A small segmentation model, trained from scratch: 64-pixel images.
Rows from block 4 of the decoder of a small segmentation model, named by matrix and row number. Rows with one number belong to one channel. Each number is 128 + 24 x the weight over its row's rms, rounded and kept within 0 to 255. All counts start at 0.
After each channel's rows are labels from the 100 images, of 14848, where the channel reaches its highest value: "strongest on" is what is common among them. Only what is clearly more common there than usual is listed. The data: rendered roads seen from a driver's seat, with toy cars, trees and houses. In brackets: how many of the 100, against the usual share in percent.
# convs1: 3x3 conv (decoder.decb.0.2.convs.1.weight, 48x48x3x3, each kernel summed), inputs 0-47
# convs2: expand pointwise conv (decoder.decb.0.2.convs.2.weight, 96x48x1x1, transposed), outputs 0-95

convs1.8 [ 98 129 133 149 109 124 112  90 121 123 118 112 142  73 175 139 148 153 180 132 129 117 123 158 138 126 110 126 125 108 126 106 172 154 143 110  87 148 103 134 157 151 144 148  70 132 107 143]
convs2.8 [167 128 159 114 118 136 120 150 112 129 110 153 111 128  95 227 132 117 158 158 119 148 155 141 129 151 136 108 119 113 101 117 123 138 154  89 141 158 132  99 138 135 128 141 163  89 129 133 153  98  72 157 151 120 136 178 118 148 149 130 149 112 108  99  78 152 104 149 127 147 126 158 143 139 128 104 121 149 139 135 124 151 184  84  95 136 129 125 126 140 145 119 143 146 107 118]
strongest on: line: no line (57 vs 24.8)

convs1.43 [124 180 159 126 129 132 152 111 124 132  94 167 133  93 143 126 131 112 167 140 144 111  57 142 102  91  86 126 128 131 122 136 104 154 136  96 125 133  84 138 112 139 117 102 151 125 103 149]
convs2.43 [132 132 149 132 147 146 103 123 138 181 156 115  98 129 115 124 116 134 136 125  97 124 131  90 139 120 167  90  72 134 122 143 116 132 126 140 100 137 185 168 129 145 131 100 128 143 151 117 143 145 196 104 108 112  88 148 134 117 103 137 135 127 105 159 171 130 160 113 135 128  90 162 149 112 153 110 142 139 116 118  85 128 108 160 114  71 145 119 131 122 100 155 144 176 150 101]
strongest on: bends right (73 vs 33.1)

convs1.39 [130 110  94 122 143 130 136 111 115 164 117 101  70  91 152 142 135 120 141 114 143  84 162 145 128 113 122 118 135 166 133  98 118 147 105 143 125 147 104 115 149 129 127  93  55 167 131 128]
convs2.39 [ 84 145  97 108 149 160 130  90 101 127 137  90 114 110 112 135 146 128 130 131 128 104 160 127 169 110 128 161  92 146 100 129 104 129 113 153 130 168 142  98 125 112 114 128  90 124 152 149  88 131 134 163 110 101 115 113 102 127 128  93 140 118 114 156 139 127 122 127 105 116 142 120 129  93 133 139 157 132 148 132 176 137  80 168 134 164  87 122 103 117 167 116 155  81 197 154]
strongest on: car (96 vs 54); bends right (62 vs 33.1); line: no line (50 vs 24.8)

convs1.31 [146 123  91  95 123 122 156 141 137 153 121 133 133 155 116 134 122 134 155 150  93 137 147 128 128  40  88 111 148  78 127 130 118 173  83 113 130 152 128 146 141 139 154 139 124 143 130 135]
convs2.31 [138 123 153 122 101 119 113  97 137 122 126 136 147 129 130 136 119 160  73  98 173 117 131  94 131 119 134 164 133 112  94 132 113 146 128 154  88  84 108 156 163 137 105 100 100 102 153 162 119 138 133 108 126 100 106 142 121 142 145 125 147 135 167 133 127 131 175 100 122 159 149 142 148 111 161 121 164 149 127 115 114  33  89  92 143 109 132 127 126 129 106 128 111  83 106 125]
strongest on: barrel (73 vs 29.8); line: no line (57 vs 24.8)

convs1.26 [109 148 135 105  96 154 162 155 116 160 138 122 121 179 140 110 110 141  89 138 124 140  91 141  90 142 111 117  82 104 141 114 134 185 142 131 114 121 106 114 155 163 120 128  85 128 153 110]
convs2.26 [111 138 165 117 149 133 129 179 141 104  96 124 155 125 146 128 118 150 142 141 112  85 129  87 140 123 135 119 131 158  99 145 121 145 125  93 114 136 132 128 151 120 149 164 146 141 147 138 149  52 181  90  87 106 127 127 122 135 141 136 167 129 102 127 104 132  77 122 109 107 129 175  77 107 123 136 129 172 149 160 150 127 123 122 151 135 139 149 157 132 133  98 127 118  68 139]
strongest on: bends right (78 vs 33.1); double yellow line (70 vs 24.3); vehicles: zero (31 vs 12.5)

convs1.9 [152 147 156  93 135 155 122 132 135 157 139 105 126 136 140 121 137 115  80 131 109 142 131 135  79 148 118 111 176 129 104 163 162 160  83  87 127 117 152 138 129 112 113 102 131 129 163  77]
convs2.9 [163 156 156 140 144 150  78 126 106 113  95  96 101 100 118 146 131 123 157  85 109 137  66 139 150 142 131 127 110 119 173 129 143 156 181 141 127  76 127 120 167 115 110  94 106 114 114 123 122  93  92 123  93 111 160 122 122  94  88 128 121 162 129  87 122 140 157 151 117 134 136 114 134 100 107 112  93 105 136 134 119 134 147 101 135 152 119 163 114 108 136 106 123 109  80 119]
strongest on: bends right (62 vs 33.1); crossing stripes (61 vs 25.2)

convs1.16 [144 172  82 116 142 103 133 103 118 151 134 126  98 125 125 111 146 116 129 124 131 137  79 151 129 121  92 124 157 127  80 187 154 146 113 113 162 141 154 128 110 103 164  93 112 115 106 107]
convs2.16 [ 98 131 140 136 129  88  79 137  73 119 115 136 144  84 145 151 146 133 103 140 112 138 148 123  93  85 144 157  77 148 104 142 140 132 103 129 127 128 138 107 121 162 103 144 101 145 125 146 156 147 131 163 153 121 171 119 110 120 114 156  55 125 140 143 112 122  88  95 134 128 112 130 120 134 119  89 109 140 162 124 105 102  94 156 155 154 104 153 119 114 115 148 139 123 116  67]
strongest on: crossing stripes (99 vs 25.2); vehicles: zero (45 vs 12.5)

convs1.40 [137 144 136 125 153 127  91 100 141 119 152  99 141 173 134 129 125 126 113 125 144  85  82  85 176 138 128 133 123 114 111 158 152  84  97 135 125  96 161 147  92 152 132 106 151 153 120  99]
convs2.40 [125 133 139  92 119 122 132  52 104 166 133 169 116 128 127 142 100 147 117 140 130 122 135 106 179 146  79 127 121 127 114 133 156 144 111 120 108 138 149 125 105 147 140  63 116 104 161  60 108 102 117 184  83 147  91 145 109 149 134 126 144 150 150 128 159 127 105 121 165 120 156 130 116 142 117 100  82 138 141 155 115 118 155 143 142 122 144 109 116 120 146 119 139 149 136 147]
strongest on: truck (100 vs 54.9)

convs1.12 [123 119 116 153 140 114 121 117  95 122 154  99  97 118  84 122 147 132 121 130 144 150 131 132 143  74  98 154 134 144  94 157 188  86 141 118 145 153  95 129 111 156 107  89 120 102  98 127]
convs2.12 [136 140 147 107 119 144 153 100 103 104 114 181 137 148 124 118 123 148 128 124 145 120 142 106 144 141 111 133 102  75 133 102 164 119 176 144 120 171 130 146 137 130 150 129 150 137 105 128 168 128 141 113 140 123  88 100 125 149 117 173 170 103 135  98 157 118 193 148  95 135 113  86  96 135  79 113 104 117 121 133 150 167 121 108 134 129 163 123 107 110  95 108 137 122 179 159]
strongest on: car (100 vs 54); bends left (68 vs 34)

convs1.15 [ 92 134 182 146 129 120 134 152 152 152 128 112 137  96 127  74 129  70 139 100 135 144  47 134 131 145 119 135 118 139 117 122 115 112 118 120 124 126 135  94 109 112 122 102  91 143 125 137]
convs2.15 [105  91 149 129 136 119 112 113 149 163 151 145 117 148 129 151 144 129 132 145  97 129 124 127 134 146 117 169 128 162 124 134  77 119 143  90 170 129 169 106 100 123 148 132 113 182 128 129 109 110 131 134 120 127 138  95  99  64  97 147 113 147  87 113  99 129 119 110 124 134 144 122 155 134 107 113 103 101 127 147 141 106 177 156 176 145 120 195 153  86 161 123 152 122 118 155]
strongest on: truck (99 vs 54.9)

convs1.23 [109 110  86 119 102  71  97  87 110 152 105 119 143 109 126 169 142 139  95 133 119 143 133 117 126 135 118 139 133  86 143 137  84  89 131 159 147 123 141 108 179 113 156 141 140 142 109 157]
convs2.23 [151 128  96 137 102 121 136 142 142 122 161 111 109 147 139 132 138  96 140 153  90 118  84 206 103 137 130 162 126 127 131 177 147 162 149 105 168 162 106 129 148 145 163 154 136 120 145 127 124 117 132 131  85 128 136 149  89  93  96 168 115 125 102 130 138  86 140 169 131 118 158  99 114 101 127 114  85 168 144 126 102 137 104  91 101 115 114 155 122 128 151 135 135 103 153 137]
strongest on: line: no line (63 vs 24.8)

convs1.27 [155 133 125 124 123 122 131 130 150  75 173 141 125 163 116 138 154 115 134 142 119  93 162 119  89  97  92 146 143 103 108 133 176 144  77  83 148 144 131 135 113 137 146 110 111 132 131  89]
convs2.27 [135 131 123  95 122 111 129 168  94 165 136 159 177 129 129  88 102  99 148 106 120 135 154 100 153  86 161 108 135  92 145 127 142 174 123 141 141 141 149 165 152 119 100 137 147 140 112 137 117  99 137 111  90 153 108 127 107 157 146  72 144 112 139 144 107  99 157 123 124  90 111  84 103 121 117 108 126 125 160  99  96 139 115  88  96 129 107 155 150 112 111 135  87 149 142  91]
strongest on: tree (82 vs 29.5)

convs1.34 [ 95 120 129 111 154 131 133 108 143 116 126 134 105  72 140 124 147 103  57 145 135  98 164 152 122 113 154 119 106 139 129 152  91 127  64 122 124 131 175 109 125 126 105 116 144 141 115 132]
convs2.34 [126 116  99 160 190  80 148 113  96 146 137 164 114 124 113 121  98 124 142 144 113 136 157 126 100 133 118 118 145 111 152 136 137 137 101 177 120 119 153 180 128 112 104  93 124 104 122 186 149 149 148 126  91  75  89 158  80 148 135 145 164 139 143 143  98 122 136 162 128 131 150 102 126 110 102 113 149 147 150 109 135 127 143  94 145 140 124 130  97 103 137 130 135 146  91 165]
strongest on: tree (59 vs 29.5)

convs1.19 [126 157 146 126 122 118 128 138 137 108 106 139 124 151 179 101 167 111 132 154 110 145 120 120 105  93 100 128  97 125 143 110  74 126 121 153 130 167 158 174 127  90 123 101 105  95 147 169]
convs2.19 [170 172 150 123 143 134 117 126 119 141 132 116 107 104 126 124 121 103 115 144 105 156 134 144 111  94 139 109 138 107 157 117 158  87  93 150 132 108 144 122 113 138 158  57 158 123 113 118 147 158 123 114 161 122 121 139 115 108 138 130 154 130 143 124 125 149 108 155 122 134  95 114  91 139 141 136 101 116 134 104 104 155 180  85 140 168  82 113 177 132 152 119 109 195 107 170]
strongest on: car (100 vs 54)

convs1.10 [133 145 141 105 133 131 111  97 133 136 106 169 126 188  69 102 140 112 139 152 124  44 121 101 158 138 145 156 128 141 132 119 122 125 109 134 156 116 106 129 107 117 120 153 112 104 127 132]
convs2.10 [148 112 160 123 166 147 105 114 100 106 179 104  93 133 163 108 117 138 128 124 129 155 110  98 140 135 134 112 116 104 168 129 142 131 139 106 114 127 123  96 143 142 110  95 135 114 109 157 162  96 103 143 137  91 129 183 149 156 146 139 141 102 171 149 140 137 130 117 133 159  99 121 140 106 130 104 130 126 155 111 111  93 195 129 123 115 105 164 183 133 100 156 106 147 147 181]
strongest on: dog (91 vs 27.5); line: no line (58 vs 24.8); vehicles: zero (36 vs 12.5)

convs1.42 [168 134  99 122 104  81 127 109 129 184 108 118  98 153  68 120 134 144 128 155 103 131  97  96 105 135 125 114 134 137 145 119 145 145 128 147 112 125 139 144 158  95 138 122  63 134 130 104]
convs2.42 [124 126 175 113 131 146 114 110 138 155 158  94 137 134 172 128 112  81  47 112 164 102 107  98 141 105 137 128 121 106 143 126 131  94 154 104 134 119  96  56 103 139 116 113 102 159 124 147 114 137  96 108 142 169 154 133 148  98 129 141 109 124 121 105 121  98 124 122  94 138 104 167 129 175 125 135 117 147 116 109 118 135 165 143 139  82 123 141 139 147 120 131 158 145 147 147]
strongest on: dog (99 vs 27.5); line: no line (52 vs 24.8)

convs1.0 [ 98 138  97 132 146 119 163  70 105 135 143  95 172 162 107 116 100 143 198 118 137 120 116 156 137 127 131  93 104 140 144 128 125 124 104 137 100  85 131 112  95 155 118 140 133 135 123 125]
convs2.0 [122 100  94 137 136 170 158 135  97 129 102 104 137 142 137 126  96 121 107 164 136 156 124 104 121 130 138 137 152  93 131 114 112 124 161 150 169 166 163 111 150 136 116  87 139 123 152 125 143 137  94 120 119  95 159 143 107 160 132 100 136 145 113  77  81 123 157 146 124 128 181 111 128 141 147 132 114 168 118 108 127  95  97 169 122 161 120 162  91 108 104 192 149 135 124 134]
strongest on: bends right (79 vs 33.1); line: no line (50 vs 24.8); vehicles: zero (44 vs 12.5)

convs1.33 [118 162  75 105 137 111  81  95 123 133 147 150 127 124 120 134 151 151  91 155 154  77 154 119 118 139 118 152 139 117 120 105 151 134 117 105 126  99 177 153 116 156 125 110  93 171 127 127]
convs2.33 [151 112 140 126 117 117  85 118 126 161 167  96  89 156 140 128 143 148 140 137 145  89 144 122 108 148  70 125 133 105 108 124 148 137 129 118 141 175 130 166 129 112 127 116 148 116 133 124 105 154 158 130 136 131 134 126  96 136 136 113  77 190 130 126 138  74 124 131 121 130 107 107 181 138  89 112 139 106 126 102 144 141 125  99 183  82  87  94 111 139 128 145 156 122  90 155]
strongest on: double yellow line (94 vs 24.3); straight (63 vs 32.9)

convs1.3 [125 150 149 110 148 126 129  82 112 109 134 140  92 143 164 142 131 121  98 150 143  91 160 128 118 153 108 107 117 129 108 152  35 138 146 148 114 126 125 165 122 117 108 108 127 103 153 134]
convs2.3 [143 115 135 151  85 118 168 183 132 139 161 149 165 141 120 161 132 152  87 141 153 145 127 121 127 106 167 103 118 140  97 152  80 150 142 102 113 145 170 131 155 119 148 132 114  95 182  91 136 174 155 149 152 165 148 112 178 151 137 117 148  90 121 121 139 149 120 120 150 139 134 113 153 102 113 150  85 148 121 143 114 150 128 110 137 135 165 164 119 143  98 148 141 129 136 132]
strongest on: bends right (82 vs 33.1); dog (77 vs 27.5)

convs1.24 [118 125 145 149 122 165  89 125 125 125 123  97 159 139 112 140 161 109 139 146 117 141 133 135 116 158 113  85 113  69 134 142  78 130 149 134 149 120 140 131  54 123 116 102  85 120 115 131]
convs2.24 [136 140 113 154 135 100 172 140 128 146  99 137 140 111 144  92 126 123 151 131 124 118 164 188 157 102 168  99 122 174 149  99 174  79  97 143 156 133 131 115 130 135 155 120  90 150 127 119 157 163 127 110 144 141 141  72  97 135 118 162 120 120 107 133 141 127 128 130 125 131 120  87 154 177  97 124 166 109  88 158 105 117 154 114 100 113 107 130 136 121 140  95 136 117 152  92]
strongest on: truck (100 vs 54.9)

convs1.38 [138 119 124 163 103  74 147 128 103 154 135 117 127 113 124 105 145  96 175 155 158 129  99 100 118 138 123 106 129 131 105 138 165 101  68 136 116 135 155 135 172 114 147 116 123  90 100 145]
convs2.38 [140 128 129 118 108 113 134  87 117 123 114 171 110 172 102 138 106 114 117 166 157 151  57 154 160 141 136 117 148 136 131 124 149 119 121 105 135 116 130 128 129 130 143 161  92 150 136  92 111 133 119 156 103 134  76 119 180 133 156 110  77 162 157 116  91  97 136  97 122 117 152 109 148 128 105 132 138 119 134 153 139 140 119 183 148 151  88 138 110 136 129  72 139 164 122 109]
strongest on: truck (100 vs 54.9); line: no line (54 vs 24.8)

convs1.13 [121 104 140 147 140 135 152 117 105  83  98 126  99 117 129 116  95 132 153 133 136 149 102 106  34 131 121 118 146 131 148 134 130  82 132 126 156 164 130 125 104 137 126 123 167 142 111  96]
convs2.13 [135 128 107 157 105 120 103  92  86 110  88 105 131 137 115 101 130 169 144 102 111 128  84 123 109 136 114 147 155 171 156 121 107 120 110  93 145 120 166 168 126 110 118 143 133 122 131 133 143 135 103  95  81 115 168 143 144 144 110 150 172 110 150 159 103 120  68 140 151 124 144 113 131 105 137 159 129  95 146 116  98 167 178 159 121 148 121 110 155 144 132 106 110 148 160  91]
strongest on: truck (97 vs 54.9); bends left (80 vs 34); line: no line (55 vs 24.8)

convs1.28 [ 91 107 119  82 152 162 109 117 147 137 116 118  84  93 111 131 139 147  98 130 165  88 105 107 113 122 120 139 139 137 118 156  55 133 114 124 130 127 152 152 131 145  92 138 167 130 149 120]
convs2.28 [131 141 134 136 140 148 121 126  93 125  95 134 132 154 134 102 111 122 118 138  99 141 127 123 105 139 155 111 157  83 147 115 138  93  98 147  96 116 132 133 125 130  85 145 134 108 144 118  28 145 150 134  98 148 102 141  90 119 128  74 111 150 131 154 144 119  98 143 121 137 138 136 136 140 151 138  58 134 168  97 142 107 129  77 121 159 143 116 156 148 150 160 145 124 116 107]
strongest on: double yellow line (71 vs 24.3); crossing stripes (57 vs 25.2); vehicles: zero (56 vs 12.5)

convs1.21 [128 118 105 127 114 130 151 140 102 135  70 162 145 111 132 107 118 142  88 113 125 172 141 106  41 129 132 140 154 178 136 117 121 125 125 109 137 125 109 143 115 111 164 106 118 145 109 132]
convs2.21 [139 116 107 122 107  99 155 113  98 114 147 127 154 102 111  91 131 134 172 159 145 121 144 132 113 170 118  88 108 138 107 144 149 142 169 156 113 114  85 157  77 142 119 120  85 167 127  98 143 133 123 102  69 140 123 141 118 135 141 125 169 113  87 133 130 117 120 151 110 116 118 122 120 117 157 120 149  86 146  91 175 121 100 155 128  76 142 119 150 138 112 150 149 151 105  91]
strongest on: house (100 vs 31.6)

convs1.20 [157 110 135 136 111 129 107 144 116 115 122 137 139 119 139 148 107 113 121 142 109  74 113 117 154  98  72 170 148 141 122 135 130 142 117 156 153  98 105 131 125  55 165 142 136 151  95 156]
convs2.20 [120 130 158 100 115 146 109 130 121 100 120  63 125 163 112 147 174 128 146  96 135 165 133 122  90 103 149 113 153 156 116 129 150 135 197  59 150 152 157 121 160 123 117 168 110 113 116 161 141 132 139 102 134 132 114 113 128 146 142 134 128 127 144 121  86 146 120 114 131 139 151 143 134 108 155 105 131 108 114 134 113 140  93 141 101 116 102  93 128 122 138  95 153  97 195 139]
strongest on: pine (100 vs 28.4); vehicles: zero (31 vs 12.5)

convs1.47 [120 130 127 117 125 147 136  97 107 132 126 129 135  90 122 113 124 131 120 142 133 138 147 129 156 117 118 155 157 128 110 126  97 136 132 145 173 140 130 136 113   4 130 110 119 142 132 108]
convs2.47 [139 115 140  65 148 168 191 123 119 118 149  97 145 138 116 156 128 120  99  90 126 146 109 183 103 135  87 164 119 151  85 131 110  86 145 107 124  89  78 105 148 106 164 181 124 155 162 119 118 135 131 139 164 114 131 155 119  98 108 127 116 121 108 153 155 116 122 107 145 147 159 168 130 136 104 122 123 133  98 105 140 108 134 154 123 154 126 137 135 131 131 120 111  98 115 137]
strongest on: lamp (100 vs 29.9)

convs1.44 [121 100 142 142 116  93 149  82 144  93  96 108 147 129 166 103 148 106 106 111 136 125 124 139 132 132 140 112 115 145 125 134 214 149 104 120 134 102 118 104 123 159 178 118 106 113 121 134]
convs2.44 [ 87 126  95 149 153 132 103 130 158 104 118 199  79 117 120 149 161 149 140 130 162 115  91  86 147 152 139 103 150 123 119 146 118  89 127 155 125 153 131 157 111 106 109 110 158 116  94 115  98 137 136 136 110  97 117 148 110 141 119 111 161 126 119 112  68 124 107  92 143 133 160 106 127 137 162 140 123 149  88  98 121 162  98 168 129 136 128 134 170 121 118 117 168 116 127 103]
strongest on: bends left (100 vs 34); truck (100 vs 54.9)

convs1.41 [124 144 152 116 152 142 100 117 101 136 134 124 127 186 144 149 137  92 132 156 107 134 137 138  90  64 107 168 145 122  95 128 119 148 128 110 165 111 145 166 116 103 168 120 123  94 111 117]
convs2.41 [133 149 144  96 175 151 141 167 123 109 136 123 119  91 142 108  84 123 139 114  94 149 168  90 102 141 108 136 139 128 135 138 106  84 123 158 117 125 121  87 118 107 103 115 137 104  69 146 136 114 102 150 114 174 144 157 139 153 113 145 112  87 123 137 142 127  84 142 158 122 140 125 113 129 168 198 132 155 118 151 121 135  91 130 115 141 170 117  96 131 143 138 105 114 100 154]
strongest on: barrel (92 vs 29.8); vehicles: zero (33 vs 12.5)

convs1.36 [144 132 124 130 128 139 117 137  96 115 104 150 148   0 137 106 127 123 117 123 133 159 116 131  86 120 124 130 124 116 116 131 121 113 132 112 141 146  95 145 129 111 133 125 136 157 130 119]
convs2.36 [131 121 142 140 131 144 150 157  92 135 138  95 156 123 105 123 153 125 172 142 100 157 138 133 133 200  91 139 147 131 120 146 115 111 102 159  92 101 126 120 118 172 106 148 166 141 119 113 102 116 159 154 168 144 145 131 134 120 137 102 174 136 121 138 115  91 128 124 124 106 155 111  95 138 115 152 143 110 126 174 165 128  93 161  79 136 126 120  93 105 124 132 161 169  83 109]
strongest on: house (96 vs 31.6); vehicles: zero (36 vs 12.5)

convs1.35 [113 127 130 135 123 130 139 150 103 149 115  91  96 106 149 142 115 117 108  70 105 138 112 114  82  99 135 160 129  97 154 120 153 110 143 105 147 163 113 127 167  91 113 105 171 158 136  96]
convs2.35 [124 142  73 160  90 123 124 131 165 112 133  90 155  80  91  81 130 113 146 119 120 136 111 140 144 104 111 167 149 134 128 132 111 115 105  90 101 119 100 136 107 103 159 166 115 137 100 151 162 108 102 142 117 125 134 157 126 137 159 154 139 149  99 127 120  73 135 102  77 159 162 125 114 123 157 100 141 114 135 135 160 135  95 115 100 141 163 111 148 114  90 143 116 163 140 107]
strongest on: house (100 vs 31.6); line: no line (59 vs 24.8)

convs1.37 [107 136 152 133 146  98 137 131 111 145 131 139 122 145  93 170 113 132 102 148 127 173 120 114 103 144 105 129 131 134  89 135 139 168 154 142 117  72 126 119 142 122 153 169 128  70 141  76]
convs2.37 [125  99 142 115  84 121 139 111 154 155 148 156 121 124 130 129 157 114 150 103 154 130  87 106 127 117 156 121 101  77 124 128 100 123  85 135  91 134 117 167 127  92 114 107 116 113 103 153  92  88 130  74 128  96 100  98 106 129  90 159 124 112 159 139 159 160 119  98 125 142 116 185 136  94 124 156 128 148 169 108 150 126 105 134  95 133 124  97 114 130 138 120 138 170  97 118]
strongest on: crossing stripes (100 vs 25.2); bends left (66 vs 34)

convs1.22 [168 129 129 143 118 184 116 120 138 117 156 115 102  74 175 104  96 127  63 130 155  97 130 149  84 147 110 141 147 122 125 137 133 121 104 112 134 118 123 132 125 125 152 113 110 142 125  86]
convs2.22 [ 82 136 119 100 116 125  94  69 185 133 144 132 143 146 108 128 126 122 144 107 111  90  98 136 101 156 144  77 135 113 170 112 130 157 125 109 116 147 117  81 137 124 112 129 165  79  66 116 130 110 131 120 153 110 151 112 143 132 118 102 107 113 101 152 140 111 130 145 141 108 145 143 110 159 134 105 139 150 126 142 129 138 131 133 112 173 137  74 164 133 141  80  88 133 140 141]
strongest on: bends left (82 vs 34)

convs1.17 [119 185 164  93 131 128 125  94 136 121 113 100  92 105 131 129  93 134 118  84 137  99 121 135  68 103 130 138 133 134 119 113 109 136 139 124 197 145 136 134 124 147  92 128 141  96 122 122]
convs2.17 [106 140 116 116 163 156 101 150 101 126 119 119 140 136  92  84 109 128 164  62 160 123 146 167 127 106 154 115 128 163 114  99 102 158 156 133 140  94 122 121 165 137 130 163 137 100 147  88 156  97 141 125 108 141 158 127 147 166 149  99 121 159 124  95 129 131 137 117 105  95 122 123 123 111 144 158 119 154 119 110  95 160 123 143 119 120 149 125 128 161 156 138 147  71 182 149]
strongest on: pine (98 vs 28.4)

convs1.46 [173 124 137 136 107 108 110 137 119 158 159 123 105 189  93 115 117  85 112 138 105 128 134 103 131 146 153 135 151 172  99 140 162 155 107 132 132 116  82 116 113 112 136 103 114 112  80 133]
convs2.46 [127  68 157  86 127 128 110 137 109  97 134  93 141 131 166 141 144 125  97 117 129 117 153  69 118 148 127 136 149 114 130 116 132 125 132  94 183 131  87 113 120 141 139 141  88 112  94 160 114 163 143 131 158 151 113 177 120 107 148 160  99 137 168 152 111 129  90 121 137 141  96  72 155 133 132 121 147 137 117 134 164  92 175 139  94 122 110 139 149 121 139 119 137 129 131 161]
strongest on: bends left (66 vs 34); dog (55 vs 27.5); line: no line (52 vs 24.8); vehicles: zero (40 vs 12.5)

convs1.6 [ 60 139 126 151 131 153 133 106 123 115 133 136 123 190 107 116 137 123 117 111 162 122  47 120 128 113 106 129 106 137 134 134 113 155  98 135 167 111 142 105 128 151 122 125 143 162 137 109]
convs2.6 [103 122 150 183 132 128 114  95 167 127  80 151 129 124 156 108 105 111 177 116 139 128 159 141 175 164  74 107 135 141 117 146 127 146 110 108 174 121 147 139 104 178  83 127 136 113 162  96 109 144 172 133 106 111 136  87 128 117 136 144 128 115 127 124 128 158 119 116 156 165 114  81 130 141 149 144 143  85 123 137 111  81 149 144 136 111 112 135 114 114 111 105 126 165 127 125]
strongest on: truck (100 vs 54.9); bends right (72 vs 33.1)

convs1.18 [ 98 140  85  81 107 158 130  75 128 132 149  88 141 146 116 133 107 171 123 140 120 110 120 117 190 113 122  98 135 134 101 134 125 162 138 149 125 170 124 135 162 130 137 122 111 165 140 130]
convs2.18 [113 139 142 134 110 117 148 127 180 120 136 154 132 111 139 138 160 143 142  85 127 146 145 143 149 102 122 155 162 154 154 128 123 139 125  87 112 137 124 132 148 117 147 139 119 171 136 105 131 159 154  59 168 162  96 128 130 140 127 122  96  98 101 130 129 153 102 139 139  98  98 158 115 101 105 148 152 121  94 146 165 102 125 142 140 151 117 133  68 150 123 160  65 142 170 113]
strongest on: lamp (60 vs 29.9)

convs1.14 [129  99 142 125 126 131 115 117 144 141 109 143 134  58 111 135 156  95 137 111 112 118 159  78 140  38 152 131 109 133 116 121 127 103 140 110 126 128 138 140 157 157 123 125 100 118 139 105]
convs2.14 [189 138 142 139 145 108 109 133 117 131 132  82 124 139 156 106 149 149 110  93 169 164 129 120 121 151 152 118 114 128 140  89 153 150 142 203 105 183  86 111 167 126 142 113 108 107 112 169 100 125 100 121 150 137 100  99 112 119 143  86 136 109 142 128 144 112 113 155 121 133 105 112 144 137  89 112 115 169 105 139 172 136 115 111 104 151 143 118 102 118 164 146 109 122 132 145]
strongest on: car (100 vs 54); line: no line (57 vs 24.8)

convs1.2 [ 79 103 154 122 113 131 171 129  95 154 128 110 137 131 117 115 149  95 116 139 124 139  56 171 101 172 125 138 114 129 142 119 156 143 114 122 160 130 140  77 125  93 135 128 110 118 107 119]
convs2.2 [148 138 107 165 155 133  89 115  91  71 149 120 106 141 144 166 150  80 128 128 131 108 114 147 129  94 130 120 165 130 162 130 167 106 117 122 105  60 126 182 143 111 117 132 155 141 121 138 128 131 161  93 142 108 112 142 123 115 135 138 132 173 124 152  76  83 124 163 157 138 138 112 150 143 109 145 146  89 114 115  89 119 116 128 155 114 104 113 116 136 156 101 142 106 112 140]
strongest on: truck (100 vs 54.9)

convs1.32 [124 108 169 177 104 129  92 140 154 107 150 174 111 124 148 136  87  79 141 119 131 114 124 131 117  84 133 145 132 172 130 126 111 112 112 140 135 118  90 112 121 140 124 131  75  87 137 139]
convs2.32 [ 54 137 110 154 111 145 166 140 122 135 144 112 125  95 101 149 153 111 141 137 103  78 115 145 145 169 176 130 119 111 130 122 152  90 118 117 154 129 139  98 153  89 124 146 135  95 128 125 136 105 135 122  89  99 129 127 164 117 131 104  93 117 143 124  87 189  90 157 123 157  93 103 131 104 148 136 119 132 121  96 130 147 102 101 132  79 146 137 138 139 130 117 150  97 160 117]
strongest on: pine (100 vs 28.4); line: no line (55 vs 24.8)